python train.py --dataset="notes from a synthesiser with random patches" --win_length=400 --init="kaiming_normal" --adamw_weight_decay_other_params=0.01
Rows from block 14, named by matrix and row number. Each number is 50 + 15 x the weight over its row's rms, rounded and kept within 0 to 99. All counts start at 0. After the name is the row's rms in percent of the matrix's.
# mid00: scale 1 3x3 conv (model.blocks.14.mid.0.0.weight, 120x120x3x3), inputs 55-65, a 3x3 kernel for each
mid00.30 097:49 24 50 17 23 37 59 56 43 38 56 59 62 42 20 65 46 39 58 47 64 66 35 48 50 75 42 24 45 54 32 42 67 84 50 29 41 47 49 57 66 32 57 59 48 46 58 35 26 52 58 49 35 52 44 30 36 41 49 29 40 45 48 39 87 57 71 42 52 34 56 49 39 46 47 48 63 69 67 41 31 52 43 67 22 49 51 57 40 71 72 73 63 32 31 54 40 36 65
mid00.31 094:35 53 55 45 67 34 47 56 53 60 43 52 46 29 58 60 59 41 41 44 53 44 25 47 57 49 31 45 48 52 72 37 54 62 54 50 60 69 65 93 43 39 46 52 24 26 68 62 62 65 24 48 55 54 54 55 44 50 78 68 60 67 55 47 55 54 58 61 53 37 64 65 52 29 48 41 41 37 32 73 88 31 54 49 50 84 55 42 44 74 50 85 54 46 22 32 68 42 69
mid00.32 097:51 41 60 90 83 40 25 50 60 55 44 69 51 57 58 53 31 35 55 64 46 54 28 44 50 33 57 27 69 47 20 31 64 47 89 62 39 53 53 58 45 99 47 50 48 46 55 52 45 55 67 54 48 46 59 49 56 60 61 57 63 59 75 53 84 37 56 33 72 39 44 45 33 51 23 49 37 45 53 44 37 50 36 47 27 44 58 57 36 66 66 69 55 76 54 64 53 37 58
mid00.33 108:54 60 58 50 28 73 62 53 30 56 42 58 29 42 50 31 65 57 58 46 34 40 62 54 53 64 32 65 59 53 48 96 28 47 56 36 70 63 28 36 47 50 34 45 93 62 53 41 60 71 33 59 33 59 34 53 76 61 33 18 56 41 40 38 26 89 46 34 35 43 59 27 58 76 64 37 66 60 51 46 28 51 60 08 54 26 58 75 32 39 61 31 49 72 42 53 80 60 50
mid00.34 103:15 27 45 36 45 51 52 43 45 74 70 46 31 24 70 70 57 43 44 44 42 62 42 20 43 68 54 42 55 14 35 51 39 68 23 76 38 52 43 64 44 52 61 63 43 52 43 37 54 64 34 56 40 56 64 58 49 50 61 38 51 55 89 68 50 55 58 76 40 62 89 45 28 53 79 22 53 92 34 31 70 55 58 58 34 27 52 57 19 18 33 65 45 40 38 59 44 62 63
mid00.35 101:24 23 53 59 57 15 73 56 45 68 61 65 41 67 54 45 42 28 45 47 54 50 72 38 66 45 44 97 43 54 68 40 61 37 36 40 83 46 57 42 63 52 73 25 42 64 51 41 69 44 31 59 37 64 51 34 52 42 48 42 55 48 57 57 49 31 90 42 17 37 62 58 51 51 64 42 61 26 57 48 57 36 55 79 30 56 68 51 43 38 47 48 42 35 45 44 50 32 60
mid00.36 089:29 51 40 35 25 53 40 28 75 52 41 40 40 29 50 34 66 57 39 56 46 65 64 44 50 62 20 45 46 58 57 61 36 35 42 58 56 63 59 57 47 53 38 40 38 44 45 48 36 80 37 62 60 48 38 48 40 40 56 64 40 63 25 55 71 75 56 54 69 45 40 53 43 47 55 63 23 77 25 62 22 45 56 50 72 41 55 72 56 58 43 31 56 46 23 27 52 62 63
mid00.37 103:41 41 48 35 44 60 64 23 49 33 50 74 55 24 26 47 67 42 39 50 45 31 50 40 37 59 39 46 54 32 66 48 29 48 38 58 67 56 25 48 35 35 32 71 67 46 42 51 51 49 70 48 59 54 34 37 45 55 54 28 53 64 41 26 41 28 51 26 30 36 51 42 31 41 76 58 52 41 33 57 49 47 51 65 55 67 28 57 60 55 27 35 16 40 62 40 60 49 77
mid00.38 118:20 46 38 61 39 35 67 45 59 56 79 62 66 48 16 56 46 67 76 46 81 35 56 57 55 52 48 64 25 44 65 63 56 46 47 64 70 68 47 53 50 49 59 38 64 68 57 52 38 54 77 70 37 79 43 34 62 12 39 52 59 53 53 49 60 55 46 53 32 45 60 43 45 43 67 29 42 37 46 49 58 95 31 43 38 49 53 30 53 53 73 47 52 48 34 46 44 10 54
mid00.39 105:37 45 44 44 56 43 68 59 66 57 37 50 59 13 73 45 87 43 34 61 36 55 19 46 44 60 56 70 70 51 62 48 51 88 57 31 66 57 43 59 35 56 56 49 48 59 32 56 47 56 70 66 69 47 38 59 59 43 57 47 57 42 24 44 64 28 64 68 44 48 49 45 59 68 39 38 41 74 50 38 33 38 73 71 72 73 16 66 53 50 41 40 61 21 71 19 33 33 72
mid00.40 098:37 34 77 32 59 25 58 78 56 37 55 42 59 46 31 54 91 14 61 65 61 49 32 47 39 40 29 69 48 65 50 54 27 57 69 43 45 38 53 31 66 40 63 67 48 41 53 32 50 51 35 48 31 26 38 47 59 41 67 65 44 46 75 37 52 52 67 68 63 60 47 61 35 46 43 48 42 43 25 76 58 58 33 26 59 53 34 59 30 63 55 79 25 67 82 58 55 50 46
mid00.41 099:44 51 65 49 50 61 52 47 38 28 69 34 26 43 55 45 24 45 85 45 37 35 68 54 30 66 59 54 80 41 57 63 43 46 66 40 64 34 51 28 31 44 48 62 51 51 30 38 46 43 36 14 41 55 56 24 45 27 42 38 52 47 60 63 91 48 65 30 44 53 33 36 53 30 28 40 55 44 59 34 46 30 51 45 59 64 63 37 53 65 37 27 57 56 36 50 89 54 64
mid00.42 090:47 51 50 42 56 40 56 13 44 62 24 41 16 35 77 50 25 60 68 54 36 59 41 62 43 54 40 41 74 57 37 42 39 52 53 35 29 31 30 46 50 42 37 35 47 45 99 67 52 51 35 46 57 40 59 55 43 60 35 33 65 57 38 69 32 67 41 41 53 56 62 74 49 60 22 43 59 42 46 50 38 47 47 31 74 60 51 54 61 51 31 70 51 09 50 50 56 68 91
mid00.43 089:61 56 76 80 48 59 48 59 47 51 37 66 17 65 40 27 97 47 47 19 49 78 54 38 26 59 41 72 16 42 67 58 51 40 40 60 49 73 57 35 45 30 56 52 34 52 54 50 50 36 49 47 60 39 11 54 66 53 46 51 47 60 59 55 49 94 39 30 63 45 48 52 49 41 34 43 60 53 56 34 29 48 27 62 52 38 44 60 61 57 55 53 54 48 24 52 33 53 72
mid00.44 105:51 54 48 54 61 74 35 50 30 67 48 56 47 44 47 35 46 48 76 62 62 58 48 59 61 39 37 56 55 30 29 27 68 52 65 79 63 43 54 46 65 61 69 51 50 49 45 64 46 44 21 66 44 78 53 41 65 43 55 26 34 41 60 96 78 85 52 51 50 48 49 41 59 33 59 32 45 44 36 38 32 41 28 44 50 59 58 49 64 58 41 31 54 51 39 37 43 73 57
mid00.45 113:72 50 58 35 45 39 48 30 64 45 45 89 46 46 54 49 47 58 55 50 57 36 40 53 37 50 75 47 72 44 61 69 65 62 21 78 41 56 41 48 45 68 62 69 53 65 54 34 74 41 48 50 66 49 30 33 80 47 55 47 41 53 43 44 55 38 74 53 66 45 41 28 10 55 24 84 56 50 49 55 67 66 59 39 72 37 55 48 48 65 39 50 62 69 27 36 55 53 44
mid00.46 104:56 34 52 64 47 24 43 38 99 13 60 59 30 69 29 62 36 72 43 65 37 72 48 51 70 51 43 42 40 64 38 77 58 74 49 51 62 47 30 54 80 37 55 55 46 54 43 54 24 46 23 63 49 25 40 54 59 45 68 58 39 41 61 49 83 61 77 36 64 56 43 49 44 61 74 62 35 49 45 84 50 19 57 44 64 32 34 58 73 23 46 43 57 20 60 79 67 39 31
mid00.47 108:64 63 56 53 40 28 54 47 55 44 75 02 57 54 33 58 51 48 48 07 58 50 68 57 30 41 42 33 35 75 76 74 06 80 48 38 49 61 47 62 63 31 51 47 34 68 77 40 57 64 53 55 57 52 42 50 44 33 69 58 35 45 63 59 23 50 58 62 35 41 72 42 49 70 56 58 31 28 32 60 52 76 26 67 55 51 38 46 67 45 48 56 53 38 53 53 77 25 37
mid00.48 105:48 39 53 42 48 42 50 59 70 63 52 68 47 53 41 75 70 56 23 85 28 67 33 32 52 50 52 18 50 43 42 58 60 41 40 53 35 39 68 38 36 49 60 43 49 43 52 37 73 58 72 26 48 36 64 47 59 45 44 54 53 39 35 37 69 48 40 46 62 39 58 35 62 52 41 59 70 95 48 41 54 32 56 72 26 60 53 47 21 40 17 50 30 56 46 53 47 48 89
mid00.49 105:58 60 53 50 46 54 19 55 51 48 43 57 47 63 38 49 48 79 66 55 33 32 42 35 56 41 62 47 52 45 43 40 59 82 47 12 65 37 62 67 63 20 49 17 49 43 37 44 44 51 48 63 70 36 40 39 57 58 61 50 45 77 39 60 75 17 38 55 49 51 45 55 38 37 50 28 45 83 55 21 27 60 57 24 46 30 63 54 37 59 80 60 60 45 45 60 27 43 69
mid00.50 094:35 51 57 70 21 57 15 48 10 42 35 20 57 54 86 53 53 56 23 55 42 37 38 66 56 46 25 37 53 53 82 40 38 72 43 71 48 49 39 70 65 77 36 58 44 48 35 39 52 55 61 34 40 25 50 50 43 77 56 68 65 23 49 47 56 62 44 75 33 61 31 50 49 38 53 53 46 44 66 51 66 69 52 43 60 71 40 55 43 29 38 53 65 52 64 71 44 39 36
mid00.51 104:66 50 49 61 39 50 42 50 73 48 51 39 55 54 49 23 57 40 43 77 42 53 37 22 47 34 39 38 41 56 67 59 57 61 38 68 52 54 29 40 64 52 64 67 50 50 56 57 53 42 80 57 39 62 53 57 68 56 56 43 81 61 23 31 76 23 53 74 39 44 42 67 31 36 40 56 42 48 55 12 40 35 49 50 60 30 67 50 37 71 59 45 44 57 32 27 51 48 47
mid00.52 086:39 37 30 72 50 34 72 29 55 62 40 48 51 67 71 52 59 48 50 63 25 51 34 99 53 57 30 58 39 40 53 52 25 75 62 57 43 69 49 33 32 30 48 48 49 41 65 56 47 32 48 31 57 57 45 42 50 69 59 31 60 39 37 39 75 72 69 67 26 73 69 40 39 74 47 56 13 69 35 57 27 55 63 23 41 60 65 57 40 56 31 40 69 49 53 47 49 38 61
mid00.53 104:32 63 45 70 34 50 53 33 69 37 22 48 58 48 70 42 50 72 47 28 53 44 53 59 76 44 42 45 89 41 50 84 51 40 43 50 31 51 33 49 66 16 55 49 64 54 42 33 29 67 56 76 62 50 36 51 54 64 80 28 47 38 70 51 46 69 45 46 47 46 29 67 18 35 57 40 30 66 54 50 72 78 82 22 45 30 67 53 58 59 68 61 50 53 26 45 58 67 33
mid00.54 096:52 31 43 55 44 41 39 52 20 44 34 29 51 41 70 32 75 34 69 43 21 50 55 50 35 66 57 48 59 60 59 61 71 73 20 62 55 66 48 52 62 45 59 32 74 53 71 36 19 41 32 52 62 65 71 51 48 44 55 63 40 61 23 62 48 46 68 47 57 24 53 53 56 52 36 26 46 44 37 45 45 30 66 65 76 52 66 52 59 31 50 85 48 28 53 47 32 43 32
mid00.55 101:42 43 45 48 65 31 46 40 55 55 29 32 38 55 42 45 88 65 64 60 50 63 44 47 13 48 48 49 54 59 63 58 39 50 14 49 51 45 47 48 66 64 55 48 78 45 66 30 64 21 45 31 43 57 59 39 39 65 59 40 25 58 77 64 73 40 40 76 43 40 33 29 24 67 63 80 56 51 69 66 29 40 37 57 44 23 60 46 31 66 68 37 56 60 63 40 45 42 58
mid00.56 098:54 56 24 44 35 53 50 25 47 66 46 52 47 49 70 59 61 20 45 54 34 50 42 36 47 53 66 25 39 49 63 22 37 89 26 37 35 58 59 61 60 64 43 40 44 83 47 56 43 35 62 34 48 81 54 28 35 67 54 59 43 66 81 44 51 50 60 72 32 27 48 38 41 44 75 42 41 40 60 70 52 28 45 62 12 79 68 15 53 86 80 48 39 61 52 42 55 56 47
mid00.57 095:48 30 34 56 53 39 55 54 50 63 56 38 54 56 36 59 16 48 60 58 41 47 44 21 53 61 77 52 49 64 54 88 35 51 71 82 47 50 46 38 57 59 42 53 35 60 47 60 75 62 45 60 44 54 51 54 44 47 98 12 40 24 27 37 81 20 41 65 56 43 49 44 40 57 63 46 50 67 40 30 45 59 58 49 46 62 41 42 42 49 40 32 10 57 70 50 50 36 68
mid00.58 105:53 53 31 56 36 42 62 47 44 55 58 51 63 20 58 49 31 71 44 45 66 32 43 54 61 70 48 50 55 59 51 62 63 67 56 60 36 53 72 65 43 02 45 52 47 32 51 50 30 30 68 63 42 27 59 32 48 48 44 47 50 73 29 55 42 49 48 74 29 70 37 93 56 51 36 43 27 59 42 67 51 30 66 36 56 32 71 61 73 39 31 36 57 43 47 36 65 69 69
mid00.59 101:54 45 55 47 25 51 47 59 37 29 69 33 44 59 52 74 50 37 44 25 57 47 56 56 82 57 54 45 37 71 48 57 43 83 42 31 48 22 54 60 55 43 32 79 46 61 26 50 15 75 50 57 62 52 41 45 61 62 44 38 43 54 32 46 35 60 59 45 54 57 87 58 24 39 39 59 65 23 51 63 42 16 64 23 60 49 58 66 54 53 36 46 65 44 47 55 53 58 34
mid00.60 092:47 55 70 42 48 39 55 54 34 42 52 27 65 63 70 66 06 65 58 41 72 30 48 45 33 40 76 49 32 38 62 60 43 24 54 72 52 57 51 48 56 31 43 27 48 46 43 46 65 55 93 35 39 39 41 58 63 57 58 91 54 37 44 53 36 44 45 65 81 61 35 31 47 43 59 58 27 60 26 33 50 34 55 68 74 78 54 47 57 48 69 37 55 51 66 65 40 42 51
mid00.61 093:20 52 39 27 40 31 49 68 86 44 29 76 13 52 60 52 59 52 70 34 49 80 34 48 52 24 74 51 56 55 53 20 38 54 43 59 62 64 37 51 42 54 31 54 64 54 40 39 62 67 27 60 45 51 52 33 36 35 68 30 52 39 37 61 45 44 58 65 83 30 76 53 36 44 44 66 69 50 39 62 45 34 52 24 51 24 86 38 49 41 32 42 54 42 46 34 55 54 55
mid00.62 099:45 53 42 52 57 53 46 54 54 50 60 44 58 55 45 54 40 56 53 57 50 21 72 39 52 44 40 43 74 36 50 61 19 74 59 52 47 55 63 46 34 58 45 49 62 48 65 41 33 55 47 59 40 44 57 58 76 44 43 71 64 58 61 34 38 77 55 57 56 47 60 40 60 48 39 40 44 55 18 50 25 71 52 45 28 73 21 54 67 51 60 55 50 40 55 50 20 54 42
mid00.63 104:22 53 43 73 32 55 48 58 63 43 60 36 99 55 30 52 53 54 51 77 37 25 54 33 33 69 66 58 52 63 49 60 41 53 62 65 55 62 55 56 24 46 71 47 69 56 59 48 44 67 68 74 65 46 49 60 58 33 73 45 50 47 55 54 61 31 56 44 44 60 78 14 59 54 55 39 39 48 45 48 59 29 35 40 82 47 69 40 50 68 55 68 54 51 30 75 29 49 70
mid00.64 094:40 48 57 68 72 31 28 60 43 46 45 37 28 67 68 21 55 64 59 34 35 49 64 61 57 44 60 47 47 55 58 36 78 48 60 21 73 49 36 48 51 28 51 37 45 57 45 59 46 64 47 57 63 35 58 70 24 51 72 50 49 45 67 63 64 40 47 36 45 25 55 46 54 47 75 41 44 33 52 39 47 43 37 45 34 43 56 68 53 58 59 30 81 14 99 50 53 37 55
mid00.65 091:40 34 68 50 70 31 52 52 66 47 20 48 53 59 35 53 61 87 47 47 43 51 33 36 61 58 68 28 31 50 58 25 26 54 48 64 59 46 36 65 53 53 67 53 38 44 52 60 40 64 53 69 39 50 60 58 69 61 62 23 64 32 86 48 39 66 43 38 55 52 54 42 44 67 66 28 29 59 51 26 48 41 52 48 61 40 53 54 79 47 43 31 48 61 77 51 26 66 74
mid00.66 096:52 81 58 36 31 57 54 62 13 71 54 49 82 58 55 32 82 52 74 65 63 53 13 20 43 60 36 38 50 76 77 21 49 34 54 75 54 50 42 39 66 49 38 72 59 31 55 29 63 66 39 45 36 49 46 45 21 62 75 58 53 65 58 19 44 53 63 46 58 91 56 61 62 44 57 40 73 50 48 66 23 62 56 61 39 62 64 55 28 69 21 39 44 64 46 61 58 49 51
mid00.67 099:38 42 47 63 61 22 35 46 61 84 20 67 41 51 51 43 60 74 53 74 38 67 56 57 12 37 65 43 40 66 44 39 74 64 55 45 43 66 59 53 80 30 76 75 81 54 56 28 55 60 58 25 68 43 67 45 39 54 49 79 50 60 39 40 38 26 49 57 55 56 40 53 45 36 34 61 54 52 47 57 78 65 45 43 54 63 44 70 49 63 54 40 52 64 41 35 55 52 60
mid00.68 098:53 52 50 63 55 24 45 64 45 77 51 30 32 45 93 49 45 52 47 42 61 45 32 33 66 44 69 27 66 57 29 51 26 39 22 43 40 61 40 50 57 49 66 50 55 35 54 35 76 56 38 41 39 83 48 51 73 41 66 25 62 33 44 60 34 55 58 49 71 47 76 67 40 46 50 32 41 72 64 37 37 51 71 32 58 52 72 46 17 51 43 64 37 55 53 56 30 32 34
mid00.69 094:44 41 27 63 91 40 42 36 42 56 83 39 47 46 62 63 72 37 50 55 53 32 42 33 55 58 35 60 57 57 36 45 26 45 85 80 26 54 52 65 60 62 33 47 80 44 40 74 32 58 39 31 80 52 43 49 43 56 14 60 32 45 42 77 57 37 43 35 85 60 44 41 36 34 55 54 37 42 55 48 62 61 61 11 62 67 36 69 50 32 40 45 29 44 66 58 67 60 63
mid00.70 120:30 52 69 51 48 40 51 51 39 66 54 26 54 68 32 44 68 43 64 37 44 42 61 40 14 49 70 55 46 46 52 47 38 42 19 75 49 36 67 74 45 47 71 50 51 73 48 27 41 47 61 29 43 44 49 41 62 40 35 58 50 57 14 54 24 53 38 56 36 42 64 60 73 54 86 40 15 77 43 13 56 46 45 63 63 38 31 64 28 49 19 73 34 57 52 33 59 38 53
mid00.71 098:43 56 35 48 39 41 83 65 65 74 44 38 51 75 43 42 61 51 52 34 75 38 56 53 36 40 51 40 40 57 66 53 36 53 24 68 61 59 47 77 46 44 50 49 32 42 76 09 62 75 55 45 42 40 37 76 42 61 37 70 53 42 53 61 45 56 43 52 67 44 26 58 51 75 22 39 20 55 24 36 38 40 40 53 65 56 34 41 68 52 42 58 47 72 35 28 47 44 30
mid00.72 103:43 46 44 46 54 41 51 24 24 54 42 57 38 47 18 68 58 61 49 39 47 42 51 43 32 51 34 58 53 33 68 44 42 51 58 87 42 28 37 48 71 47 41 59 68 45 40 59 52 35 87 74 48 20 42 61 56 41 33 58 23 57 59 31 40 59 32 53 55 62 62 58 48 57 69 52 34 51 59 61 39 43 42 56 60 61 43 49 52 41 60 30 44 56 42 47 60 49 38
mid00.73 090:51 46 32 28 51 39 36 57 55 43 36 61 40 56 78 73 57 51 42 34 47 52 54 35 53 50 39 81 09 65 54 28 64 51 48 63 56 41 46 44 45 66 35 63 25 70 63 23 71 63 20 71 48 55 46 67 58 34 31 62 66 38 56 58 56 58 54 47 54 58 60 56 64 43 61 67 29 31 54 42 43 48 53 62 55 81 35 38 56 65 32 40 36 19 37 59 65 59 52
mid00.74 106:49 45 60 41 40 56 29 51 65 60 59 34 30 53 36 47 54 47 44 28 43 55 49 60 43 54 74 64 70 34 66 43 62 27 34 69 52 23 70 41 52 45 51 56 46 36 54 48 65 41 39 59 54 75 48 49 74 62 35 53 26 15 49 56 33 47 49 45 58 45 69 60 54 56 52 56 48 16 42 70 48 61 35 68 47 74 32 53 56 39 37 64 55 48 59 26 65 57 43
mid00.75 101:51 35 28 54 46 13 41 58 64 51 39 47 44 66 68 29 82 48 55 47 37 51 66 62 50 43 56 47 66 26 52 60 60 69 49 85 47 57 53 30 41 39 52 47 46 42 82 50 51 37 69 66 56 36 32 64 43 35 51 42 38 33 59 35 52 50 46 54 50 55 41 60 56 44 50 30 30 43 67 33 28 32 55 71 69 39 57 35 47 32 37 49 45 41 40 70 14 67 29
mid00.76 103:41 53 75 59 10 72 31 35 22 49 36 54 54 63 47 59 35 64 56 57 45 74 23 54 45 49 51 39 36 55 43 61 21 58 53 49 34 46 62 48 58 46 21 60 39 71 62 71 38 35 37 49 50 57 54 43 19 63 62 43 53 43 58 50 32 59 55 47 48 88 13 76 48 50 71 29 45 41 59 37 36 37 47 52 40 47 59 49 71 67 84 50 35 58 52 67 42 59 45
mid00.77 092:49 49 44 42 68 14 44 43 40 42 74 36 38 50 79 64 63 37 50 67 54 49 32 23 54 80 34 50 80 67 53 73 41 53 62 41 51 39 64 40 49 65 53 83 53 57 28 55 57 39 52 43 49 58 35 76 68 45 48 37 48 56 34 41 73 79 48 64 67 58 67 54 58 63 59 44 14 50 49 35 44 58 12 67 45 57 73 50 51 46 56 72 59 46 43 88 50 44 59
mid00.78 100:53 50 35 38 59 42 34 69 35 36 59 38 54 35 60 48 58 49 32 55 41 41 71 47 63 41 51 39 54 69 41 38 67 47 42 45 58 51 72 30 16 40 43 49 53 46 44 60 20 60 51 60 36 54 64 73 49 62 75 46 75 34 56 34 67 13 71 50 51 59 52 32 35 39 43 86 66 46 50 73 54 84 67 50 54 45 62 36 52 39 57 50 51 28 62 54 17 56 43
mid00.79 102:45 72 61 56 54 21 08 07 51 52 36 49 55 55 56 56 28 58 33 57 49 45 52 48 44 53 79 30 34 66 45 35 47 57 70 32 60 59 47 28 23 28 41 49 43 49 29 63 42 88 26 57 68 74 65 41 57 55 32 52 30 56 54 68 29 23 46 40 56 66 33 30 62 65 28 58 51 76 65 79 31 37 39 27 59 58 71 66 46 70 71 48 60 54 55 62 49 60 17
mid00.80 090:49 34 41 48 47 93 41 71 67 27 51 41 45 45 75 65 33 55 44 44 30 58 72 35 66 58 76 69 28 56 77 72 41 55 76 28 43 43 59 62 51 43 43 75 14 39 22 70 67 62 64 57 31 54 35 64 18 41 58 29 48 63 39 54 64 38 54 34 61 43 41 64 59 59 37 52 57 40 59 65 50 89 33 56 48 55 57 49 67 43 48 57 59 61 40 65 52 68 72
mid00.81 096:49 32 52 39 56 58 31 48 43 35 50 73 59 66 32 44 72 45 59 58 99 36 35 64 37 42 61 61 39 42 42 90 61 66 59 39 45 57 78 37 51 49 63 51 40 47 33 52 46 49 60 53 60 51 72 37 48 52 37 47 39 47 50 50 50 38 64 21 65 47 52 35 54 58 66 60 67 37 31 34 51 51 41 53 59 63 48 35 11 56 49 48 88 52 36 51 60 60 40
mid00.82 100:72 51 39 44 45 55 50 45 69 69 54 81 57 62 23 26 49 65 67 66 21 37 65 30 47 40 67 35 37 34 39 56 47 47 62 14 74 60 48 46 43 69 40 32 31 48 67 55 59 60 48 46 71 37 48 47 32 50 39 60 71 74 70 49 73 33 41 50 55 59 60 52 53 54 62 51 49 64 79 35 43 63 53 28 33 88 61 60 29 31 48 49 10 68 54 70 41 59 69
mid00.83 099:58 63 52 35 46 33 50 38 54 41 36 57 63 45 39 53 72 65 60 51 15 59 53 28 43 67 77 47 34 40 51 54 32 58 33 61 48 56 50 39 88 37 42 47 70 48 43 45 68 64 32 73 47 54 41 26 48 41 63 48 54 38 21 35 29 67 49 47 73 45 54 41 52 60 94 37 72 47 50 21 31 31 35 67 53 81 32 36 60 45 58 46 44 27 50 41 55 49 61
mid00.84 093:55 33 77 44 69 65 45 51 58 32 66 48 39 42 51 58 36 35 35 70 60 94 39 34 56 46 65 57 57 51 40 48 42 82 40 56 39 31 59 28 47 46 53 60 52 40 55 38 57 66 50 45 13 51 54 49 54 30 52 49 54 63 45 62 58 44 47 30 56 31 49 69 57 36 54 41 49 82 75 68 25 47 73 33 72 32 64 95 38 61 63 21 45 61 64 28 61 44 56
mid00.85 088:37 63 38 22 56 48 55 45 44 39 55 34 48 67 67 42 62 81 58 71 51 42 49 60 47 29 35 59 80 61 43 34 25 37 57 50 47 53 48 38 55 58 55 57 52 73 65 32 27 46 52 43 41 64 74 41 20 33 59 58 55 51 49 49 38 30 57 48 53 60 48 43 36 48 16 57 61 53 60 52 50 66 36 72 46 63 32 46 55 51 61 68 48 49 49 59 32 60 39
mid00.86 108:49 57 22 57 27 45 42 27 49 39 47 45 43 69 56 72 34 76 59 71 43 48 63 49 55 44 40 50 73 30 71 75 52 47 59 55 35 55 52 17 45 37 30 84 30 56 63 40 61 39 45 68 39 42 71 63 41 42 66 31 57 71 51 62 19 74 42 51 73 72 24 83 39 41 73 30 47 39 56 63 62 36 74 49 52 74 29 29 69 21 88 63 58 48 64 99 58 37 55
mid00.87 105:35 36 65 44 61 30 38 60 52 53 37 53 45 63 37 48 35 58 66 75 87 38 43 32 47 45 46 44 33 73 31 41 55 66 61 34 55 76 88 50 49 51 61 51 71 60 61 68 29 46 47 63 86 36 33 63 29 34 48 73 72 45 61 65 42 53 38 59 71 50 47 50 74 67 44 67 41 66 32 42 26 35 44 63 67 61 34 49 70 44 64 59 36 28 35 52 40 43 55
mid00.88 099:51 84 62 38 41 23 60 40 51 55 67 66 29 56 41 49 78 47 60 53 35 40 47 44 39 69 33 72 55 56 67 34 39 75 59 28 43 59 33 46 47 58 46 61 28 48 58 52 41 47 71 50 33 46 56 39 56 44 54 52 58 78 70 59 38 57 63 56 66 50 38 48 64 57 44 29 33 41 76 70 67 25 29 42 57 49 46 47 28 53 41 44 33 75 77 58 69 57 61
mid00.89 098:43 61 97 52 44 36 53 36 34 23 53 66 54 43 20 65 66 52 57 46 66 53 41 35 30 30 45 36 55 58 50 54 61 42 59 61 36 48 47 33 30 50 44 61 33 49 57 24 59 40 43 56 22 29 51 49 26 43 26 44 66 65 72 44 52 90 36 18 41 62 36 60 53 64 18 49 55 77 73 29 36 39 32 59 10 19 59 38 55 23 40 52 48 82 75 41 52 49 52
mid00.90 105:53 43 55 44 34 31 43 36 25 53 62 68 54 37 64 58 47 55 58 79 42 53 73 63 42 40 48 70 51 23 71 90 58 64 38 52 17 56 47 49 29 36 66 59 29 61 41 20 62 63 62 53 45 72 59 43 37 44 32 51 39 77 69 63 16 54 54 43 41 44 72 56 62 40 66 35 27 46 49 37 62 41 72 07 26 81 40 82 33 46 56 72 38 63 24 48 52 50 25
mid00.91 096:29 59 48 39 15 40 59 31 39 37 51 55 44 55 46 47 44 42 71 27 45 62 57 58 46 17 65 44 55 80 66 37 39 58 78 58 56 30 53 42 34 65 61 26 35 92 41 39 43 51 48 50 42 44 47 64 55 36 68 50 49 52 59 55 35 37 46 56 64 47 68 54 53 47 39 60 79 64 37 58 48 67 00 52 42 69 37 59 37 30 52 39 40 42 56 63 61 44 61
mid00.92 101:70 57 63 66 76 42 38 59 45 45 07 56 44 59 46 39 49 40 64 27 59 51 52 71 36 40 44 88 36 01 58 42 31 49 36 29 37 60 56 44 30 60 59 50 75 47 53 55 47 65 55 51 59 66 26 64 50 64 43 48 54 59 70 39 53 63 70 78 45 50 58 66 70 84 95 48 53 54 51 43 56 35 35 46 63 37 73 50 55 41 57 53 55 25 44 42 31 19 41
mid00.93 100:49 56 57 57 37 62 43 41 48 38 56 52 23 36 45 44 40 46 70 55 60 35 63 46 30 70 52 64 48 20 09 48 65 67 61 81 56 65 44 54 50 43 69 59 26 58 58 39 55 64 25 48 31 44 56 55 51 32 58 49 70 52 49 56 38 27 72 56 46 50 58 20 53 45 40 38 48 76 46 52 46 32 44 50 49 41 74 79 76 36 54 47 46 26 25 40 46 51 59
mid00.94 107:48 58 38 30 34 67 53 52 60 75 54 78 34 36 39 63 60 33 34 56 75 47 20 68 57 56 80 46 62 64 36 50 43 54 15 87 47 51 54 42 68 58 54 52 73 48 43 34 51 35 65 59 70 47 61 36 48 40 62 61 40 56 48 53 32 18 48 47 68 30 67 28 52 57 05 48 63 56 44 21 27 67 81 36 58 58 26 25 46 60 19 64 57 72 33 47 60 45 74
mid00.95 115:38 53 76 38 53 44 51 45 42 72 33 37 40 54 30 53 27 78 36 44 19 62 33 43 50 56 30 43 48 48 27 58 53 99 69 27 49 44 53 48 33 62 63 56 42 44 57 43 62 70 59 56 61 39 62 42 42 52 53 57 54 18 20 37 52 23 59 63 56 49 68 38 56 49 61 26 52 55 63 57 49 52 55 72 30 48 53 56 34 51 59 38 38 47 48 62 31 58 60
mid00.96 103:47 67 31 46 65 24 56 57 80 48 57 47 68 43 58 54 42 55 56 46 42 56 32 44 36 56 62 54 36 58 59 54 76 43 35 57 45 54 27 70 53 79 52 40 41 66 93 37 61 75 49 55 66 64 49 60 35 63 59 76 31 32 63 63 45 53 42 47 47 50 40 54 44 65 37 13 55 30 50 56 44 53 63 38 62 60 52 46 54 20 58 47 45 62 50 43 52 41 67
mid00.97 105:31 29 78 46 48 53 53 60 73 65 47 54 64 43 77 56 66 55 44 55 48 18 47 58 35 77 52 52 90 17 54 32 58 26 59 83 56 44 57 25 68 59 50 43 47 64 53 53 37 73 19 46 38 51 64 29 60 54 50 09 47 41 40 47 37 51 62 28 52 48 53 53 42 83 58 50 61 06 55 41 45 41 56 42 49 57 52 36 71 44 75 56 64 52 58 31 34 37 78
mid00.98 098:30 61 63 41 41 57 23 28 47 46 56 51 22 38 34 45 52 47 35 42 51 75 80 59 56 80 57 78 67 55 74 48 52 68 63 44 61 62 43 44 22 56 71 53 44 52 22 47 52 58 35 55 57 59 23 49 44 16 49 43 59 38 65 40 46 33 34 46 30 41 24 58 58 59 44 53 52 58 33 45 45 52 52 38 54 33 54 73 52 55 60 71 42 61 36 55 44 56 41
mid00.99 100:29 66 45 43 57 40 42 67 26 42 42 68 39 51 36 50 41 38 54 28 48 49 47 50 59 91 77 69 45 48 40 12 32 39 66 56 54 53 35 69 26 54 52 49 37 73 42 14 34 49 42 49 33 63 69 51 89 58 43 53 71 46 50 57 49 59 74 78 47 48 65 17 47 45 76 55 56 32 28 71 39 67 14 49 41 23 55 66 67 18 60 35 39 39 51 46 55 39 40